From a checkpoint of a small image classifier.
Model: 1.78M parameters, 24-pixel images, arch repvgg, norm groupnorm, depths [2, 5, 2], widths [80, 128, 240].
Data: trained on rendered roads seen from a driver's seat, with toy cars, trees and houses, 145000 training examples.
Rows from block 4 of a small image classifier, named by matrix and row number. Rows with one number belong to one channel. Each number is 128 + 24 x the weight over its row's rms, rounded and kept within 0 to 255. All counts start at 0. After the name is the row's rms in percent of the matrix's.
After each channel's rows are labels from the 100 images, of 14848, where the channel reaches its highest value: "responds to" is what is common among them. Only what is clearly more common there than usual is listed. The data: rendered roads seen from a driver's seat, with toy cars, trees and houses.
# c3: 3x3 conv (model.blocks.4.c3.weight, 128x128x3x3, standardized in use, each kernel summed), inputs 0-42
# c1: pointwise conv (model.blocks.4.c1.weight, 128x128x1x1, standardized in use), inputs 0-42

c3.47 083 [121 144 121  72 131 132 123 131 138 119 142 100 157 147 106 149 134 135 141 118 141 153 145 127 141 140 157 133 118 104 166  76 148 118 140 176 134 121 168 105 116 147 103]
c1.47 085 [157 163 118 119 115 108 113 125 135 149 135 125 127 143 150  94 117 114 158  79 140 112 132 136 149 138 143 119 132 160 223  88 147 132 141 155 125 116 141 116 164 151 118]
responds to: solid white line; bends right; vehicles: zero

c3.50 098 [139 129 137  96 157 115 154 123 123 154 118 106 123 157 136 127 114 129  87 130 147 148 140 151 169 124 123  73 131 164 143 152 166 102  76 137 145  87 110 139  99 140 141]
c1.50 113 [165 125 153 125  89 152 168 133 124 125 127 105  95 148 124 148 125 104 103 123 137 119 117 153 142 118 145 125 150 158 162 180 136 138 136 134 134 115 124 133 122 127 123]
responds to: line: no line

c3.54 071 [123 109 170  94 134 141 176 111  92 106 138 149 153 127 139 123 127 151 103 101 133 132 113 145 120 140 122 145 135 116  87 126 124 121 142 136 108 126 126  99 164 188 142]
c1.54 093 [108 123 177 132 104 138 148 125 111 129 122 129 131 108 122 101 113 145 105 146 154 145 102 133 131 124 155 100  98 126 102 121 146 115  94 130 132 154 130 146  94 122 185]
responds to: line: no line

c3.119 099 [ 86 138 118 119 108 144 149  90 123 150 162 123  89 120 116 112 153 131 126 130 119 117 149  97 107 157 168 129 125  80 121 137 120 110 114  87 149 146 149 127 143 127  98]
c1.119 098 [109 119 112 154 113 136 126 154 104  99 110 157 145 100 129  95 122 137 147 123 135 107 115  86  89 148 166 149 136 115 147 135 124 129 109 106 143  93 124 102 113  91 151]
responds to: bends right; solid white line; vehicles: zero

c3.118 099 [135 137 130 130 125 168 157 115  99 112 129 123 133 144 106  99 102 129 122 120 135 110 118 130  99  96 106  73 130 117 152 151 115 135 129 143 103 148 122 175 158 139 127]
c1.118 106 [135 101 113 156 153 157 127 128 106 107 123 114 164 161 119 108 122 141 132 112 116 144 115 102 119  92 120 126 153 126 104 174 107 153 137 142 102 145 177 143 173 117 103]
responds to: snowy verge; bends left; line: no line

c3.75 118 [149 106 110 163 179 128 139 130 109 128 136 160 110 169 140 122 122 150 110 143 155 109 139 130 150 119 154 127 103 110 148 123 127 110 117 165 138 105  55 135 136  83 137]
c1.75 098 [ 87 138 128 140 175 121 129 133 117  99 162 114  98 126 112 167 122 152 113 109 159 123 133 121 110  95 153 154 173 121 115 153 155 118 139 146 126 169  86  59 134 163 166]
responds to: dusk

c3.86 106 [118 150 101  96 125 122 108 117 173  99 116 147 110 151  90 135 132 154  79 162 135 139 131 137 126 162 152 167  75 105 140 111 144  97 136 103 150 108 156 178 101 141 135]
c1.86 105 [162 125 138 128 155  98 115 101 125 122 138 148 128 158  97  95 130 162 135 139 166  97 165 122 111 148 156 142  64 108 142 124 127 104 159 128 156 140 131 119 120 108  86]
responds to: dashed white line; vehicles: zero

c3.34 103 [106 140 131 147 124 153 122 107 118 107  96 148 115 133  98 148 130 132 106 136 104 134 108 133  97 172 137 116 125 127 122 120 149 123 101 130 115 128 137 137  71 174 124]
c1.34 091 [111 133 148 186  97 133 154 117 112 132 114 102 102 131 121 134 139 143 111 199 151 145 161 112 115 144 130  89 108 106 132  91 109 150  55  93  89 150 127 104  88 133 139]
responds to: dusk; double yellow line

c3.20 086 [145 138 133  75 118 140 140 152 101 173 124 142 135 148 144 165 128  83 129 128  79 146 128 118 135 117 182  96 107 117  93 141 151 120 109 140 140  95 141 115 115 141 126]
c1.20 089 [112 144 156 120  94 129 112  92 101 119 132 141 131 120 161 125 141 132 142  86 100  98 122 135 111 149 169 131 137 142 133 141 156 125 142  98 118 109 126 104 138 108 108]
responds to: line: no line

c3.15 091 [134 150 124 111 117 102 109 144 129 124 154 109 116 117  91  72 144 123 128 127 152 140 160 102 189  98 101 143 143 121 148 156  91 132 130 127 124 128 100 150 109 124 170]
c1.15 092 [100  98 154 135 108 140  97 150 140 119 132 110 115 139 115  65  83  96 142 144 126 153 100 127 148 101 103 138 144  95  95 181 118  98 134 103 118 154 109  98 134  91 167]
responds to: line: no line

c3.13 107 [120 180 124 106 114 136 125 131 133 135 138 121 123  82 143 126 106 104 161 172 139 112 111 161 163 113 126 142 134 114 157  91 137 124 136  62 111 119 102 191 119  98 138]
c1.13 110 [139 139 150 100 146 143 132 115 174 160 123 124 110  15 125 163 123 118 115 175 109 114 116 148 180 122 134 137 144 175 165  89  98 110 121  91 138 147 106 135 123 137 134]
responds to: bends right; solid white line

c3.14 106 [115 169 122 158  98 142 137 129 139 128 142 138 168 126  81 156 165  90 126  89 122 117 128  88 116 107  98 142 127 128 166  89 139 137 168 140 113 134 127  99 134 144 152]
c1.14 093 [ 96 149 137 178 125 158 130 172 114 124 158 144 160 115  88 141 144 117 143 124 131  97 134 114 116  68 112 156 131 135 123 103 111 122 125 146 115 118 103  88 104 128 150]
responds to: solid white line

c3.56 102 [124 148  99 114 133  92 129 128 146 132  97 139 131  90 156 125 159 115 124 146 120 144  92  95 112 164 162 149 135 158 142 122 125 146 148 115 126 159 103 123 116 145 150]
c1.56 109 [135 135 112 136 167 156 136 173 129 124  93 104  79  77 131 140 143 127 137 149 116 155  93 148  92 123 127 133 112 159  99 102 146 119 120 132 157 112 141 117 168  89 105]
responds to: crossing stripes; line: no line

c3.90 137 [134 145 153 127 107 112 101 139 116 129 115 147 122 119 133 132 141 133 139 149 105 127  80 127 120 167 147 150 134 149 129 106 134 128 131 165 107 115  96 116 113 186 159]
c1.90 105 [141 132 177 111 126 132 149 125 154 136 114 141 136 135 143 131 139 127 125 119 106 132 141 137 119 184 126 141 134 138  95 118 117 128 135 157 139 134  86  95 104 194 139]
responds to: double yellow line; dusk

c3.41 090 [ 88 109 101 185 132 110 112 152  93 147 128 131 110 122 126 109 162 103 109 117 118 131 153 112 119 100 132 134 115 129 100 147 138 143 165 126 149 156  91 158 112  93 134]
c1.41 104 [ 86 146  99 180 147 140 127 128 130 137 131 155 146 117  97  98 137  97  88 162 159 157 179 120 142  88 103 111  86 154 160 151  78 141 125 147 111 160 101 152 121  81 128]
responds to: line: no line

c3.124 099 [ 97 155 105  97  97 162 120 111 136  82 125 169 110 131 118 131 102  98 126 119 167 159 107 137  99  98 137 157 128 150 148 110 121 128 117 137 128 111 138  51  84 139 112]
c1.124 100 [135 103 152 126 129 141 131 160  76  87 149 139 159 134 133 121 134 134 129 140 110 167 169 128 123 113 107 129 125 128 150 101 114 123 114 157  84  86 142 144 122 143  90]
responds to: pine

c3.101 095 [106 161  93  92 118 121 110 134 119 144 119 160 114 157 120 115 162 174 124 136 178 131 137 139 145 140 147 112  91 124  91 129 108 141 110 101 167  88 137 110 137 153 196]
c1.101 109 [103 122 109 124 129 169 156 139 132  96 110 127  96 151 125  96 135 159 125 112 141 126 129 104  83 140 154 127  81 153 126 143 161 171 106 108 135 118 118 149 109 115 160]
responds to: dashed white line

c3.6 084 [140 132 145 110 150 113  68 103 145 122 134 162 110 142 173 118 122 140 103 139 135 132  93 100 140 118  82 146 128 156 145 140 129 134 183 113  94 154 138 111  88 142  90]
c1.6 087 [176 150 166 150 114 137  68 126 149 129 187 142 122 118 142 136 100 149  92 129 147 156  95 100  97 122  95  82 143 151 144 147 151 131 124 101  80 132 127 163 109 154 152]
responds to: pine

c3.126 088 [171 158 105 129  99  79 113 132 114 128  81 106 107 107 132 120 137 111 105 167  82 134  95 178 139 146 131 140 139 107 100 150 134 155 151 107 109 180 168 149 128 123 159]
c1.126 087 [136 132 113 141 149 135 123  97 121 149  92 158 126 111 142 102 107 137  98 113 118 121  94 155 137 160 130 144 126 120  64 105 170 177 100  84 113 140 123 124 135 137 170]
responds to: dashed white line

c3.46 102 [127 133 129 126 138 141 143 109 141 111 127 145 144 153 153 105 130 140 118  90 129 143 144  86 128  82 109 128 160  97 159 157 149 110 125 156  98 141 172 117 137 147 141]
c1.46 096 [110 145 106 137 157 152 133 118 100 149 110 120 177 129 145 124 125 130  93 100 125 164 163  81 139 104 117 128 102  96 162 149 110 112 124  89 100 155 127 109 157 134 117]
responds to: bends right; solid white line

c3.42 065 [117 146 139 176 128 198 110 139  94 140 152 152 162 182 103 117 155 101 136 128 155 180 155 106 118 145  86 135  95 137 162 131 151 119 103  97 111 146 139  98 140 156  98]
c1.42 085 [131 122 143 188 113 145 109 134  89 120 153 140 135 138 139 166 132 138 113 102 125 141 155 102  92 113 103  97 143 122 108 144 133 136 129 132 113 171 139 104 155 156  39]
responds to: pine

c3.116 098 [116 157 113 103 123 122  87 160 150 133 137 185  93 142 122 111 148 140 154 106 158 140 133 114  96 145 127 122 101  72 101  93 149  77 110 145 113 117 132 102 130 121 193]
c1.116 100 [132  95 165 178 112 166 102 131 120 109 143 107 145 118 152  93 159 150  97 118 128 129 154  90 130 115  95 126 126 166 115 102 138  85  81 121 128 138 107 164 124 155 140]
responds to: pine

c3.44 115 [109 119 132 183  97 164 120 123 152 100 139 123 119 164  82 116 121 123 136 103  80 103 139 143 139 121 139 142 170 130 121  93  93 157  85 139 115 160 129 125 139 101 107]
c1.44 090 [126 101 148 177 149 144 116 125 146  89 131 125 132 135 125 129 147 140 162  96  85 134 156 130 108 106 140 110 164 135 129 108  90 147 120 168 129 124 125 138 103 158 140]
responds to: snowy verge; line: no line

c3.3 109 [130  93 144  73 131 117 147 133 148 125 177  87 102 150  90 131 155 182 149 149  91  97 139 126 149 135 131 165 173 152 124 116 120 178 142 151  61 127 117 126 122  84 121]
c1.3 085 [160 144 178  51 140 146 139 167 131 125 166 107  94 149 124 133 150 146 137 115 121  85 130 105 126 129 124 148 144 159 167  90 121 141 138 165  94 137 165 128 117 121 179]
responds to: double yellow line; dusk

c3.117 100 [143 110 136 124 165  87 116 167 122 137 138 119 120 151 105 147 171  78 109 184 127 132 106  92 123 127 116 109 132 130 130  95 103 102 142 148 141 103 124  64 155 147 112]
c1.117 102 [151 137 127 124  99 116 109 132 151 126 136 156  92 182 121 111 118 121  97 143 121 127 128  91 121 136 125 120 183 109 135 114 175 148 120 108 137 107 104  82 101 111 145]
responds to: solid white line

c3.11 108 [134 122 113 177 115 106  96 159 148 119 131  94 137 134 104 131 109 153 113 140 128 115 102 127 130 129 161  88 110  43 162 147 166 133 114 111 110 150 135 165  99 108 155]
c1.11 102 [126 144 126 150 127 134 100 146 144 126 150  90  67 135 156 127 127 154 109 148 114 123 123 156 149 123 174  76 137 137 150 155 117 132 166  99 130  97 114 141 116 152 109]
responds to: dashed white line

c3.108 123 [107 113 105 133 143 118 143 108 166 138 142 122  94 114 134 107 163 139 134 181 106 137 110  99 131 142 128 122 119 126  91 136 120 145 121 193 139 136 135 154 134 133 119]
c1.108 119 [122 109 118 103 112 121 121 128 126 107 127 101  77 112 106 104 138  90 114 177  83 124 147 125 138 142 141 132 145 103  91 107 150 153 114 164 137 164 112  65 104 142 156]
responds to: double yellow line

c3.5 105 [ 93  95 153 137 163  42 100 128 154 112 128 127 126 136 106 115 132 125 110 146 103 114 106 139 150 141 110  90 140  96 152 164 128 119  99 124 129 180 108 147 124 127 108]
c1.5 105 [ 93 101  87 146 108  42 139 136 140 114 128 106 117 151 101 131 152  89 143 139  99 110 135 170 118 161 127  77 107 126 141 125 137 136 134 129 132 161 119 137 153 135 157]
responds to: line: no line

c3.31 114 [127 103  98 125 134 143 118 129 129 147 119  61 135 116 119 124 102 158  79 163  96 114 126  77 169  86 144 125  90 110 150 112 161 129 123 152 150 126 115 150 139 103 120]
c1.31 100 [126  94 118 104 110 112 134 121  92 143 124 108 141 145 141 108  94 121 138 149 103 117  93 138 172 114 119 110 126 113 163  52 135 124 148 109 144 153 109 139 137 136 141]
responds to: dashed white line